From a checkpoint of a small image embedding model.
Training: 7600 steps, batches of 384.
Rows from block 14, named by matrix and row number. Each number is 128 + 32 x the weight over its row's rms, rounded and kept within 0 to 255. All counts start at 0. After the name is the row's rms in percent of the matrix's.
# convs2: project pointwise conv (model.blocks.14.convs.2.weight, 192x576x1x1), inputs 96-191
convs2.25 095 [ 60 153 125  59 136  73 164 130 153 154 172 162 124 126 129  75  83 118 105 128 148 143 145  90 136 135 155 118 154 143 139 126 193 102 138 164 161 173 135 176 176 126 129 133 120 124 138 137 146 150 127 104 109 188 155 131 163 110 148 138 209 156 133 106 104 145 180 156 132 138  97  98 162 155 167 124  97 136  96 137  89 162 190 138 128 108 139  64 140 147 119 157  93 153 179 172]
convs2.26 097 [137 113  89 180 139 179  82 191 144 150 169 149 152  79 109 115 103 139 117  83 117 214 116 128  76  87 168 121 110 103 149 109 123 132 114 212 173  89 111  91 110 129 122 102 102 120 133 154 103 109 122 103 132 129 142 212 162 106 106 115 166 125 156 132 148  86 158 133 149 175  94 160 102 127 114 115  92 123 115 155 149 140 146 164 165 143 192 131  93 127  94 154  87 170 153 130]
convs2.27 095 [146 106 144  92 154  93 108 131 121  69 112  55 116 196 131 150 146 122 132 139 140 141 173 149 129 164 119 125 145 129 170 101 145 141 132 175 156 122 110 112 143  99 123 128 148 115 172  88  99 150 159 112  57 142 106 157  85 144 133 143 155 129  83 167  96 112 228 113  96 129 135 143 144 149 137 114 124 123  78 122 165  80 153 127  71 118 197 100 112 137 149 117 135 131 125 122]
convs2.28 099 [105  95 120 130 118  85 166  64 107  78 113 159 114 150 129 148 122 105  78 161  87 163 117 143 116 138 149 182 105 110 125 104 113 137 131 123 167 130 128 173 171 197 105 202 145 151 109 113 138 153 118 114 173 164 133 168 129 150 134 108 104 149 143 196 119 122  95 110 150 118 134 185 113 108 116 126  92 118 132 180 124 127 114  97 165 153 142 156  81 125 225  90  60 149 140 122]
convs2.29 104 [118 155 144  80 125  90 121 103  98 149  75 103  97 176 175 127 124 144 112  44 108  80  85 121 167 137  79 130  82 151 127 167 124  99 140 190 124 132 115 123 143 143 133  86 174 113 140 121 133 177 118 179  92 107 129 209  87 137 134  98 155 104  89 132 113 128 121  88 167  97 103 126 116 191 147 146 154 128 157 133 102  49  99 168 102 108  80  96 179 134 164 123 140  71 118 125]
convs2.30 106 [158 114 103  88  61 148 121 134 135 130 160  57 168 106 119  94 109 135 141 154 144 157 140 172  99 187 115 148 146  95 114 146 141 134 122  90  96 153 138  85 163  98  58 128 125 154  92 101 184 159  96  74 148 159 117 102 145 101 142  97 105 109 167 182 150  86  49  84 129 166 116 117 166 104 125 131  72  69 161 116 101 103 133 147 156  75 119 123 152 113  71 113 132 117 137 144]
convs2.31 103 [187 140 156  99  98 127 100  91  85 134 119 138 158 188 131  71  88 124  95 138  63 132 134 155  65  95 124 102 120  74 127 101 122  91 105 147 177 144  96 115 144  72 139 112 153 139  76 121 147 106 131 120 150 172  98 121 167 139 105 179  73 141 138 137 144 162 147 181 145  74  72 155  77 105 129 125 144 109 154  85  94 114 139 135  99 147 114 191 116 135 112 148 157 166 172 143]
convs2.32 102 [115  84  81 205  94 115  82 145 138  82 131 113 164  89 156 186  87 154 103  92 123  80 176 116 161  92 120 102 154  98 143 166  75 100 154 218  88 154  98 141 115 124 116 154 118 127 121  96  69  76 129 108 164 138 143 125 192 141 142 217 194 170  87  84 124  96 123 164 117 123  85 111 166 163 102 117 142  91 125  97 122  96 140 118 161 108 100 196  97 131 122 114 145 178 160 181]
convs2.33 104 [167 130  68 144 126 131 151 110  95  93 161 137 179 141 151 122  86 107 103 134  92 139 112  98  89 149  97 106 123 105 117 161 145  61 121 126 192 121 102 148  98 146 144 101 147 125 143 156 141 127 117 182 169 111 140  94 151 124 132 110 123  97 141 126 124 113 182 127 126  69 126 196 150  55 143 126 140 137 129  87 180 173 120 155 133  68 100 130  50 139  46 108 109 114  99 120]
convs2.34 095 [ 51 100  78 159 172  47 109 185 141  49 101 103 104 105 124 146 150  86 153 120 107 129 113 148 146 129 100 200 162 126 138 127 128 144  99 117 148 165 123 152 116 150 137 164 125 112 136 133 175 104 151 127 133 216 159 140 141 150 132 160 136  78 138 134 117 126 149  96 109 101 159 114 160 184 199 135  98  99 165 134 146 130  87 154  83 107 161 146 202  90 119 152 149 114 130 136]
convs2.35 095 [155 148 163 103  75 120 103 103 158 209 135 114 124 139 126 119 129 120 143 133  74 109 126 148 101 157 147 155  77 122 155 107 124 167 114 158 104 144  63 121 134  93  79 119 129 155 111  88 115 136 173 109 138 135 138 157 226 135 117 140 144  79 111 133 141  33 120 145 133 110 132 194 121 149 111 158 100 152 119 136  99 120 175 124 160 106  94 137 145 130 223 139 127 163 142 145]
convs2.36 098 [121 143 199 119 130 195 111 218 130  79 154 119 174  78  90 122 140 149 161 117 128 113 121 167 159 138 132 145 121 157 173 170  92  85 137 167 114 141 153 132 149 126 101 123 100 105 142 129 129 192 114 109 141 163  43  63  90 166 140 148 136 151  88 131 113 133 137  93 118 112 142  91 146 138 106 163 161  63 201  73 117 185 131 103 135 131 186 109 107 133 148  88 144 141 101  83]
convs2.37 098 [125 127 131 187 168  90 216  41 105 142  83 115 154  98 124 147 185 154 144 137 145 183 129 172 139 120  82  77 128 112 145 126 113 129 173 158 125  92 152 100 106 113 112 103 173 111 107 156 174  85 101 163  99 106 124 179 127 131 106 156 148 122  88  87 119 160 116 117 168  92 142 114 138  99  55 118 186 113 139 104 145 154 143 161 142 104  94 131 146  97 131 100 120 160 150 136]
convs2.38 111 [111  80 197 167 114 101 105 140 173 151 135  99 134 152 128 128 103 134 160  90  81 147  96 129 164 106  92  96 151 151  20 165 120 172 140 141 130 108 121 157 112 156 138  73 173 176  80 123 192 101 150 173 132 169 130 116 140 133 106 160 184 148 111 160 160 110 169 137 141 144 130 118 207  73 158 140 118 113 144 159 127  90 107 183 100  83 125 141 128 163 165  86 134  96 106 155]
convs2.39 102 [105  48 164 137  86  97 136 125 159 124 120  70 192 147 113 136 167 150 134  92  79 191 128 151 127  69 152 135 159 157 147  79 166 131 136 124 160  96 128 115 132 148 121 102 137 125 149 116 144 111  83  93  98 150 136 115 104 112 125 149  90 169 148 105 130 145 127 147 138 122 181 135  46  88 113 168 131 165  57 148 132 193  98 100 124 148 151 135 126 108  98 129 119 122  99  90]
convs2.40 106 [213 126  68 153 111 104 106 112 128 124 157 131 131 138 138  97 193 117 123 153 172 127 126 121 140  55 128 101 114 132 115 131 109  81 103 118 143 108 147 131 112  66  89 130 132 140  82  81 102 168 115  76 198  84 134  86 132 136 107 158 110 166 162 131 108 141  95  62 123 181 145  73 151 120  91 107 146 102 106 208 156 136 144 145 114 128 153 149 124 141 104 117 163 123 127 104]
convs2.41 110 [119 125 117 143 168 114  72 158  94 129 154  94 108 144 116 120 108 112 170 109 101 130 114 176  99 160 144 146  49 148 101 115  87 199 114  92 101  73  57 177 103 116 169 111 138 101 114 132  59 108 199 140  62 182 123 127 140  98 107 103 140 213 102 115 101 139 104 111 114 141 110 131 118  95 130 138 124  20 138 135  94  89 102 113 131  43 129 192 164 182 112 164  96 169 100 126]
convs2.42 096 [119  94 126 190 187 171 100 128 120 136 120 120 118  95  98 176 138 134 184 152 157 132 123 143 100 108 142 144 124 125  96 134 155  99 141 130 128 126  91  95 102 122 147 176 130 126 117 160 162 113 119 131 131 154 107 148 106 122 124 115 141 145  49 113 109 131 119 209 149  83 113  96 145 130 153 121 135 139 135 103 125 197 172  78 182 137 128 151 139 126 135 122  69 143 138 161]
convs2.43 110 [138 126 122 115 138 151 185 163 126 108 139 161 151  75  82 162 110 142 150 165 145 173 199 147 109 113 168 121 161 176 141 161 139 124 107 109 202 153  91 160 166 103 104 188 128 154 118 138 127  72 102 168 168 151  56  98  35 106 110 138 120 156 100 171 139 169 156  87 146  85 106 123  83 110 123 120 200  92  83 116 168 122 173  97  80 111  94 147 167 116 133 180 112 125 144 113]
convs2.44 093 [100  67 103 166  62  97 118 138 123  87 115 167 114 149 189 141  51 125 119 151 105  84 128 182 161 142 123 124 149 104 136 177 158 112 193 101  97 171 115  98  82 223 120  75 139 128 148 112  71 150 112  63 146 156 158 106  95 123 158  52 170 170 145  92 141 177  50 128 178 118 135 179 106 186  77 157 170 181 104 139 123 143 131 111 120 149 205 124 154 111 164 117 113  68 159 143]
convs2.45 098 [ 93 116  79 111 123 101 119 170 117  95 192  49  73 160 136 104 116 116 109 169 123 150  68 132 140 133 156 178 154 107 100  76  81  74 140  99 144  98  94  94 162 137 105 126 123 123 129 132 173 107 131 139 127  69 111  95  70 106 129 111 126 121 119 111 159 108 150 141 187  98 117 255 176 178 158 122 121 153 114 149 114 115 102 101 158  46 125 174 153 140  77 222 167 134  93 119]
convs2.46 104 [ 60 160 124 103 134  73 131  93 185 107  95 161 137  94 132 135 116 157 112 113  29 127 149 108 153 129 129 106 156 135 104 133 112  88 160 108 158 148 166  68 152 116 168  60 166  96  96 156  84 179 131 127 126 122 138 165 192 106 157 126 133 177 171  92 166  90 177 102 123 122  72 131  16 105 127 147 118 212  93 120 157 151 148 143 142 142 151 176 104 164 126  90 141 151  85 156]
convs2.47 093 [ 86 119 123 145 170 136  85 155 120 143  98 173 149 146 115 140 161 119 177  79 124 149 115 185 106 108 151  86 121 149 184 136 135 107 114 144 145 106  88  84 160 113  91 105 114 146  66 208 108 125 130 144 136 171 159 112  31 197 153 204 118 148  67 117 139  70 221  83 103 164 121  88 156 100 138 144  84  73 160 151 152 125 126 154 113  99 108 134 119 199 144 125 124 113  73 112]
convs2.48 101 [136 125 111  78 127  96 166 111 195  96 114 150 154 130 147 109  99 140 134 146 176 168 141 145 110 121 125  51 119 102 134 139  77 147 111 101 104 104 201 134  98 149 133 131 148 116  81 101  69 153 133 207  82 130 116  53 137 114 169  65 140 156 108 117 119 157  96 140 127  53 107 143 105 132 148 131 154 165  41 140 159 141 157 122  98 192 186 104 202 149 117 116 128 111 110 150]
convs2.49 097 [156  83 111  64  55 137 142  81 200  87 164  99 178 181 150 156 151  99 147 121 107 147  72 118 141 130 102 118  92 164 132 193 150  94 167 129 177  91 160 174 130 168 105 194 128 140 133 170 104 108 106 130 176 120 152  79 154  88 121 105 142 100 169 113 163 129 158 145 187  70 105  87 184  87 131 103 178 109 115 110 157 144 157  91 130  93 115 181 107  80 135  96 135 103 186 126]
convs2.50 100 [ 70 108 100 110 138 169 108 133  75 110 123 148 132  88 163  60 170 147 115 111 171 123 132 163  84 155 171 120  95 127 164 175  83 147 180 138 201  47  96 156 159 144  72 170 100 105 143 113 136 123 146  49 125 156 112  59 107  95 113 151 123  91 102 138  86  86 110 104  97 179 134 126  65 163 154 143 140  74 127  63  75 146 127 111 128 130  81 124 101 111 149 103 142 188 161 148]
convs2.51 091 [ 74  88 170 117 109 169 182 176 116 155 129  82 109 136 174 147 138 128 133 181 114 149 142 118 174 135 163 134 127 143  98 174  88 188 108 144 152 115 159 125 152 142  76 146 111 140 179  72 188 112 146 121 122 125 179 102 129 105 121 135 114 126  99 129 149 179 112  93 135 106 168  97 132  84 148 151 187 153 104 148 144 123  84  84 156 137  75  84 154  87 166 156  86 107 103 133]
convs2.52 095 [179 126 165 121 178 140 193 114 144 142 132 121 158  68 118 126 157 154 111 182 114 127 165 134 164 139 128 106 150 127  70 136 134  28 140 104 171 158 138 136 128 104 121 141 135 181 149 117 128 198 162 112 118 118 156 114 155 146 175  69 161 124 141 129 125 190 119 144  83  97  95 111  88 108 161 160  99 154 119 176 139 156  77 198 190 101 106  94 179  81 200 144 143  88 109  93]
convs2.53 102 [115 149 131 157 140 107 150 125 140 141 162 183 119 131 117 193 136 148 100 190 151 122 116 119 107  94 116 117 203  91  92 119  54 160 116 129 203 122 187 122 107 103 133 136 135 119 168  87  79 128 119 147 137 105 150 139 114 121 118 187 107 119 209 185 122 165 175 105 140  84  95 139 134  62 122 139 112 117  74 104 106 163 166 168 182 126  98 110 132 130 144 119 127  89 118 131]
convs2.54 099 [146  94  66 154 110 124 157 127 127 143  78  98  96   1 111 132 167  90  99 173 152  93 104 108 169 152 115 130 123 164 139 174  98 115 164 199 102  88 160  61 114 125 103 131 105 107 141 182 126 137 145  97 146 124 174 211 128 113 122 131  96 164 134 210 129 127 111 130 165 178  42 161 154  97 132 113 101 100 203 214 158 109 143 112 129 104  36 161 154 127 146 128  95  56 114 119]
convs2.55 104 [153 144 122 184  66 149  90 150 158 153 131 104  50 107 112  83 139 157 140  90 125  81 111 132 204 183 138 137  77 169 119 133 164  99 139 150  72  96 161  51 193 167 124 153 145 152 125 134 171  73 153 163 125 127 148  87 125 113  85 131 143 135 121  88  88 113 119 153 107 140 120 143  93 153 113 132 129 150  74  76 122  95 128 157 160 148 147 121 155 131  44 110 103 150 123 113]
convs2.56 104 [107 206  97 162 155 124  76 128  90  99 111 108 134 104  95 136 128  87 113 164 158 135  96 132 126  93 189 171 232 170 148 161 123 155  83 133 121 159  93 151 138 138 205  89  84 134 113 107 115 174 106 112  91 146 149 127  92  72 140 105 154 158 144 175  82 155 122 108 162 130  89 134 122  78 131 180 144 126 154 140 137 107 175 144 142 103  77 155  92 160  64 134 193  98 129 110]
convs2.57 106 [100 142 129  65  96 133 150 152 143 143 122 107 153 103 126 107 115 138 139 136 118 127 161 101  41 123 117 135 138 110 162  59 125 142 137 137 152 182 126 158  86 155  93 105 132 124 105 154 107 127 137 126 102 114  77 129 130 147 154  94 165  99 108 150 107 122  79 198  87 104  78 168 110 112 156  84 174 164 159 127 112 100 121  91  75 137 157 152  98 146 163 128 141 157 165 136]
convs2.58 101 [111 127 142 111 110  52 138 198 198 135 108 166  48 188 113 162 163  97 108 134 110 140 106 136 181 151 180 147 101 146 172 129 153 143 113 131 133 152 114 116 136 132 175 136 141 107 126  88  65 131 144 139 138  99  86  91 146  99  95  56 133  98  97 129 110 150 144 131 126 109 147 150 140 179  98 173 107 107 153 101 127 121 123  55  48 119 117 146 110 159  97 107  82 138 155 150]
convs2.59 098 [110  36 142  77 123 138  67  78 173 115 167 101  24 108  95  68 161 112 138 129 132 122 105  88  61  78 173 110 122 192 132 165 106 164 134 160 102  87 186 145 118 127  64 125 131 103 110  89 191 109 102 141 180 138 115 116 114 101 121 109 177 109 185 103 109  97  89 171 108 181 107  82 190 123 174 149 105 111  98 141 136  97 142 170 107 165 133 109  86 144 107  96  95 180 119 111]
convs2.60 098 [129 121 112 119 105 130  90 100 121 119 102  98 127 173 134 157 117 160 131 117 152 159  65 151 159 230 160 116 100 120 154 160 139 116  97 153 102  70 131 136 166 126 141 112  92 127 131 106 124 164 162 175  62 143 156 133 162 146 137 118 160 112 130 171 105 159 174 141 110  76 138 147 121 102 162 109 104  58 149 131 146 111 114 147 137 127 135 145 200 135 117  92 134 173 142  93]
convs2.61 107 [145 129  96  88  65  98  94 159 163 182 130 141 111 115 138  73 132 139 151  75 194 122 115 197  90 174 115  83 111 145 135  59 120  78  94 123 163 166 141 105 124 104 112 153  99 133 139  89 195 172 162 136 182 157 138 135 100 147 109 143 116 122 121 131 114 139 153  54  69 168 153 139 120 143 136 150 136 168 176 159 149  55 167 150  99 152 173 113 163 152  86 132 117  89  95 148]
convs2.62 109 [141 126 124 126 106  79 198  90 120  85  73 112 140 135 109 147 133 113  83 170 124  65 158 146 124 124 129 167 128 144 138 108 142 149  67 137  95 151 135 148 106 149 123  97 131 161 140 121 117  91 138 118 157 139 156 138 140 145 113 176 163 106 185 109 130 108 130 151  96  70 128  93 201 121 125 147 167  94 158 107 135 101 137 159 159 139  99 143  95 115 139 115 123 148 122 131]
convs2.63 100 [125 173 103 166 162 150 135 122  89 178 114 115 131 136 161 126 128  82 131 170 129  97 141  85 164  67 126 127  76 125 146 154  89  93 148  92 111 186  58  95 114 118  79  82 127 123  89 150 139  85 145  96 158 116 116 169 107  99  85  68 140 133 158 151 106 154 126  94 129 140 136 200 140 142 132 100  46 116 110 147 114 185  95 154 133 135 147  86 152 146 149 151 112 128 180 175]
convs2.64 095 [136 177  85  80 103  99 156  98 188 129 185 103 140  64 162 115 174 136 149 163 152 137 141 113 145  57 133  48 120 137 148 133 111  93 117 102 133 119  93 130 121 139 107 146 125 122 128 100 150 138 143  74 115 141 141 117 131 141 125  88 139  78 131 169  69 107 157 153 131 110 156 146  93 176 139 124 201 125 161 167 163 164  77 130  82 114  32 170  89  88 170 127 185 121 130 148]
convs2.65 097 [101  75 114 126 134 115 149 120 132 152 112  65 134 122 142 153 130 126 129  59 141 114 131  99 130 154 135 170 170 140 115 152 161  77 139 203 126 111 183 126 166  71 151  85 134 119 152 165 161 103 143 162 103 150 150 102 129 158 128 116 162 136 116 158 135 110 141 164  75  74 152 113 106 187 114 152 119 167 122  48 128 122  94  50 118 180 120 119  62 146 150  98 113 164 165 147]
convs2.66 104 [108 172 119 175 103 108 148 112  93 103 138 150 175 106 171 100 139 155 132  62 138 201 137 123 148  93 120 101 184 127 137 124 115 100 120  88 193 180 100 183 113 173 124 114 128  96 155 134  75 135  83  68 152 124  46 193 155  85 108 156  99 131 181 173 106 120 207  93 139  97 145  79 151  95 109 143 110  94 126 132 152 117 153 134 126  89 189 153  73 141 121 174 116 169 116 136]
convs2.67 095 [ 84 106 144 114 132 129 153  93 140 150 133  86 156 145 116 109 113 103 111 101 131 126 121 191  98 111 110  84 121 112 131 105 165  82 138  77 149  91 156 132  88 160 156 155 113 100 101 139 150 123 148 125 114 120  20  96 155 148 130 122 124 177  84 142 120  90 108 127 131  65 150 128 131  46 133 106 204  28 177 105 154  92 168 137 126  97 187 146 133 109 106 160 196  76 105 149]
convs2.68 100 [141 126 161 142 117 113 125 122 127 149 142 176  82 181 109 144  90 139  96 103 124 198 177 156 176 122  86 114 132 139  96  56 124  82 161 111 128 127 165 137 137 139 193 162 107 107 133 204 161 158 162 118 113 116 156 123  74 174  82 104  94 203 113 128 126 132 151 163 106  77 127 124 156  62 160 137 102 105 104 236  60 175 122 145 103 147  83 185 136  97 176 134 121 118 118 160]
convs2.69 105 [142 121  89 146 149 147 183 135 177  60 122 153  96 175 163 152 160 117 130  59 121 128 124 123 140  93 110 198 172 155 164 123 143 155 154 136 121 138 164 103  89 171 136 144 121 124 113 122 119 130 115 107 141 127 134  88  93 152 120 137 168 159 124 146 107 160 172  68  91 137  79  95 127 134 106 126 104 152 163 143 163  67 128 139  61  70 149 100 145 140 112  76 146 196  92 130]
convs2.70 099 [124 131 103 135  99 160  96 170 159 139  85  52  99 196 133 106 100 146  65 156 152  61 115 173 173 113 107  76 153 133 129 146 131 100 121  60  68 132 163 128 179 187 102 178 103 114  74 124 133  78 141 151 131  79  85 119 176 129 154 166 164 123  60 104 137 160 161 105 127  89 215 133  78  64 139 148 188 113 170  80 136  94 100 104 133 127  77 112  82 145  98 196 144 147 178  92]
convs2.71 102 [128 115  92 136  90  84 102 114 116 124 117 146 115 207  54  86 183 125 141  92 146 110  45 143 125 112 149 112  77 154 104 137 111  76 168 179 123 158  95 151 123 159  97 141  90 113 111 158 127  83 155 130 124 126  75 106 146 196 121 106 157 138  92 124 106  90 109 104  98 214 139 139 101 124 118 106 139 139 139 142  91 179 141 129 201 165 166 181  68 170 160 148 127 143 147  93]
convs2.72 089 [ 85 150 101 139  93 132 181 149  81 211 141  78 127 138 109 132 159 136 124  92 136  99 110  24 209  65 124 151 170 102 130 102 163  97 120 171 164 134  97 127 138 103 144 153 122 125 146 126 165  55 138  60 109 141  80  90 120 164 133 210 127 149 123 109 117 126 147 103 137  79 137 109 156 106 135 148 111 150 135  65 115 132 138 120 160  73 177  89 111 177 119 114 117 182  77  24]
convs2.73 101 [127 184 113  92  86 185 147 125 201 127 160 118 103 110 116 157 188 114 115 127 133 173 118 131 118 112 153 143 132 169  89 150 136 157 116 104 110 102 160 155  85 161 175 134 118 148 154 109 122 122  99 135 138 198 113 132 157 168 144 105 136 129 110  94 173  85 167 115 190  90 163 103 164  64 113 110  97 121 160 169 159 116 121 138 146 155 137 110 128 153  77 138 173 134 157 126]
convs2.74 106 [ 67 143  96 109 166 159 147 181  97 121 122 182 153 128 140 129 144 191  73  98 175  91  86 135 167 123 118 124 152 103 134 122  99  67 149 118 100 114 116 183 170 152  85 118 110  97  69 144  45  64 139 166 125 111 174 163 130 168 114 177 114 139 126 110 119 175  92 169 126 145 140 151  88  84 110 145 174 183  89 183  88 103 139 126 150 160  80 184 109  86 133  88 114 107 116  91]
convs2.75 091 [102 124 123  86 151 117 168 108 176 187 161 129 131  82 156 145 139 156 122 179 189 125  95 173 159  99  90  90  49 135 147 144 188 181 123 101  97 121 139  70  82 159  89 205 164 120 119 155 112 172  91 136  68 185 111 156 114  87  97  94  85 124 135 132 119 135 125 100 130 125  69 164  96 244 163 184 114 150  96 118 136 137 116 186 115  62 102 170 108 113 168 141  94 125 135 113]
convs2.76 100 [100 103  94 129 119 146 123 148 113  78 189 164 101 167 136 167 183 153 135 112 158 192 133 171 120 139 176 125 140  62 113 129 112  91 140 142 169  76 215 130 149 147  89 180 141 113  91 107 131  94 110 180 176 129 130 226  94 116 169 111  81 110 107 133  95 158 115  80 134 107 118 136  94 129 184 186  92  80  94 179 128 152 164 153  95 165 112 165 165  95 145 115 123 129 115  94]
convs2.77 096 [163 114  54 103 160 124 128 151  93  77 142 148  84 128 129  99 121 152 139 149 111 175 162 148  87 161 137 148 128  98 188 159 115 184 105  71 105 158 135 152  97  87 125  96 139 152 159 152 100 115 224 105  97 137 123 190  68 166 184  89 137 110 153 130 176 108 118 126  76 119 169 129 128 162 107 145  94 179  82 133  86  84 137 181  66 104 102 100 135  92 143 173 163 172 108 135]
convs2.78 096 [126 162  75 173  94 155 174  88 112 136 136 133 133 106 138 128 115 155 148 166 172 150 113 147 126 191 130 128 206 152 131 129 164 134 137 120  97  96 153 105 120 174  75 168 162 127 121  98 144 126 151 121 149 151 132 149  53 128 177  82 105  79  79 134 157 118  87 167  93 151 115 192  95 169 138 116 146 136 172 113 164 104 108 157 164 121 121 158  77 110 122 160 128 112 167 144]
convs2.79 100 [174 135  84 125  97 115  88  88 106  75 144 129  87 133 171 103 106 121  97 152 127 181 140  77 177 159 100 140 106 136  68 124 157 132 133 139 130 174 132  99 108  92  83 145 116 152 116  63 170 151 123 146 105 170 159 180  99 128 131 107 179 168  94 111 126  87 135 184 142 129 150 135 168 203 123 129 151 179 100  87  87 102  73 131 145 151 153 161 145 142 205  66  55 144 130 132]
convs2.80 099 [147 144 136 173 178 150  57 175 143  88 132 178 161 150  67 136 132  93  64  59 165 101 129  96 112 131 141 132 105 115 149 168 137 114  96  83  91 126 128 125 109 151 125 158 139 115 139  77 223 100 118  99 125 119 114  80 153 106 180  80 119 148  87 104 156 213  99 155 136 147 116 109 119 165  84 137  90 187  88 149  87 135 175 168  98  98  48 112 157 162 110 162 136 132 102 123]
convs2.81 096 [130 183 135 116 100 164 184 108 128  78 115 149 108 136 123 176 129 120 149 137  89 111 125  93 122 104 153 114  76  55  95  80 157  94 129 141 132 111  78 130 175  93 128 107  92 160 201 153 133 182 113 151  99 128 123 114 145  86 142  76 103 160 151  95 104 164 110 163 159 165 103 136 149 132 210 166 162 176 160 137 156 185 162 188 112 188 166 104 164 132  77 111 130  81 115  93]
convs2.82 093 [121 145 138 116 139  97  82 136  63 114  60 131 182 168 166  71  60 129 147 127  70 121 167 148 108 132 175 117 145 134 124 178 113 169 168 147  62 122 122 111 162 124 143 105 146 162  69  73 195 127 105 127 108 111 108  84 160 131 158  49 121 104 155 144 129  95 126 165 134 181 149 205 119 178 167 121 113 145 161 142 143  78 108  52 103  97 136 167 143 168 110 142  69 141 110 140]
convs2.83 096 [158  99  37 129 150 135 176 113 117 100 140 105  78 155 120 162 137 132 116 148 140 194 144 149 131 140 127 135 165 105 118  95 141 158 100 135 113 135 145  86 182 123 177 135  94 130 169 122 116  81 149  71 103 151 134 102 104 141 128  81  74 133 100 138 128 146 162 165 178 111 123 178 115 162  68 106 109 157 142 132 130  93 136 162 147  81 202 180  88 156 135 133 108 114 164 132]
convs2.84 098 [ 77 159 112 108 163 121 113 156 121 115 180 149  43 132  93 169 129 121 159 161  87 146 116 190 119 163 111 156  55 147 128 135  91 138 151 137  74 170 161  59 138 119 148 167 118 116 190 164  78 121 134 112 139 130 103 117 179  58 144 130  93 154  95 125 108 147 153 161 151 178  55 200 168 135 141 115 102 117 118 197 116  61 148 152 158 126 152  84 142 105  98  80 122 150 126 143]
convs2.85 105 [140  75 179 158 136  97  41 128 140 123 105 104 105  54 166 112 142 103 116 141  95 174 147 146 150 120 121 179 208  81 123 117 130  97 129 185 169 147 167 167 140 168 102 180 128 140 171 149 136 152 159 159 144 165 136 125 109 126 121 122 154 103  84 161 144 139 177 104  88 141 148  78 144  75 141 150 131 149 211 119 145 136 155 112 112 132  82 109 122 109 157 171 120 154 157  98]
convs2.86 102 [119 118 167 121 154 157 128 151 147 104  71 122  85 167 192 177  79 137 125  97 161 139 117 161 120 101 136 128 145 113  90  92 153 141 137 174 135 101 161 136 124 145 142 138 150  98 105  80 150 133 118 109 178  71 117 107 105  73 112 106 147 151  88  87 113  92 171  95  72 126 106  83 148 120 138 146 177 147 110  82 144 185 100 116 190 180 105 127 153 136 165 133 182 167 139 230]
convs2.87 092 [199 153 169 103 143 146  90 136 148 166 110 125 129  97  81 122 102 142 121 226 135 179 135 117 100 110 111 110  86 113 138 148 135 127 111 122  89  88 156  99  98 110 176 103 154 138 104 157 167 162  98 147 107 162 149 123 127 112 106  66 136 113 112 138 102 107 168 194 164 151 157 172 142 118 126 130 141 146 126 175 137 116 105  97  75  98 163  75  91 178 100 133 136 125 155 116]
convs2.88 097 [153 133 125  90 158 123 142 156 122 158 129 116 134  82 125 163 166 128 118 164 116 111  86 114 180 127 192 105 137 126 100 128 148 215  99  53 125 109 109 106  82 105 109 143 129 160 108 136 177 107  97 101  97 112 108  58  42 108 102 110 153 117 109 109 144 103 192 140 103  75 120 136 105 190 105 118 123 104 162 113 121 202 114 137  99 127 118 173 156 176 106 156 143  66 109 144]
convs2.89 097 [151 100  91 126  83 118 128  81 146  86 138 172  94 143 188 192 123 152 144 172  80 140 140 143 158 158 167  87 193 177 152 148  70 102 114 124 102 103 148  89 183 152  71 123 150 145 128 135  73 144 168  92 122 109 128 229  56 161 111 123 130 103 158  72  96 166 126 130 145 186  99 149 135 136 114 140 122 107 120 143 159 175  52 164  79 130 124 143 116 155 112  73 106 112 133 108]
convs2.90 088 [129 113 147 121 152 190  57 173 181  79 149 171 121 195 188 110 110 143 137  96 196 154 145 117 153 153  95 104 164 107 136 130 144 112 148 124 133 162 116 129  71 109 143  77 143 125 137 106 131 114 148 114 183 124 187 120 115 139 142 138 161 139 150 151  94 166 102 139  80 102 118 120 119 178  63 145 109 121  59  82 126 155 135  76 124 108 194 149 164  89 118 129  71 109 153 169]
convs2.91 104 [169 122  54 106  92 129 157 106 140 113  78 115 104 159 170 126 153 133 115 154 102 146 138  88  98 129 141 122 190 169 208 100 128 145  80 183 182 161 149 110 142 136 110 112 113 141 113 187  81 173 151  93 119 128 154 156 125 156 137 129 131 178  98 189 104  47 110 136 179 174  92 100 165  95 139 106 100 149 158  80 174 175 110  98 221 135 101 165 120  83 173 121 124 117 100 110]
convs2.92 096 [110 147 121 153 148 101 126 117  85 121 172  56  95  50 102 112 103 163 121  96 122 171 182 209 121 126 116 131 142 146  69 175  99 117 124 114 148 132 175 136 136  97 143  82 104 121 105 104 175  86 161  52 117  77 159 162 100 184  84  72 108 140 181  82 105 119 172 121 114 121 108 120 142 151 110 120 111  86 134 138 109  98 116 110 180  94  96 178 133 148 149  58 174 154 102 106]
convs2.93 108 [128 178  76 151 162 121 161  93 187 174 120  49 121 104 137 163  97 140  99 107 114 107 141 178  88  79 138 150 164 138 140  88 109 116 136  98 153 132 151 142 169 173 136 211 151  79  31 139 129 169 135 143 133 150 127 138 150 173 185  75 199 129 150 122  80 191  99 129 166 106  89 102  92 143 129 117  73 131 135 143 118  69 129 149 172 140  77 164  87 162 182 126 129 162 178 175]
convs2.94 100 [131 175 117  98  79 196 115 117 148 164  92 178 118 170 107 133  95 125 132 126  88 170 146 114 162  90 155 156 141 139 171 140 128 122 107 200 206 130  80 129 124 120 146 145 118 131 125  60  81 148 102 106 126 136 108 150 169 130 189 192 137 113 162 106 100 124 207 105 135 151  95 104  97  65 183 121 128  91 108 117  93 106 121 149 153 153 138 125 162 118 191 117  74 153  93  85]
convs2.95 101 [146 182 168 123 116 124 120 102 108  85 153 155 171 144 139  80 133  96 115 109 128 111 112  74 113 105 110  63  69  82 118 103 128  48 118  93 104 112 119 112 121 169 138 111 125 139 110 168 161 125 113 153 165 101 112 206 158 133 132 127 162 100 166  76 192 131 155 137 145 160 122  96 140 181 139 126 127 141 116 156 172 102  96 137 197  87 117 176 173 123 133 114 156 128  85 116]
convs2.96 102 [123 189 119 112 132 118 115 168 126 102  98 135 114  81 156 122 134 144 114 119 137 119 142  90 139 114 110 110  77 159 107  98 148  82 120 166  98 150  75 111 153 120 129 136  96 118 161 151 133 103 196 130 122 165 131 170 110 124  82 144 158 148 142  82 135 150 171 135 134 156  96 102 116 120 161 123 154 159 144 178 103 131 134 185 117 106 158 128 143  79 168 104 152 100 123 123]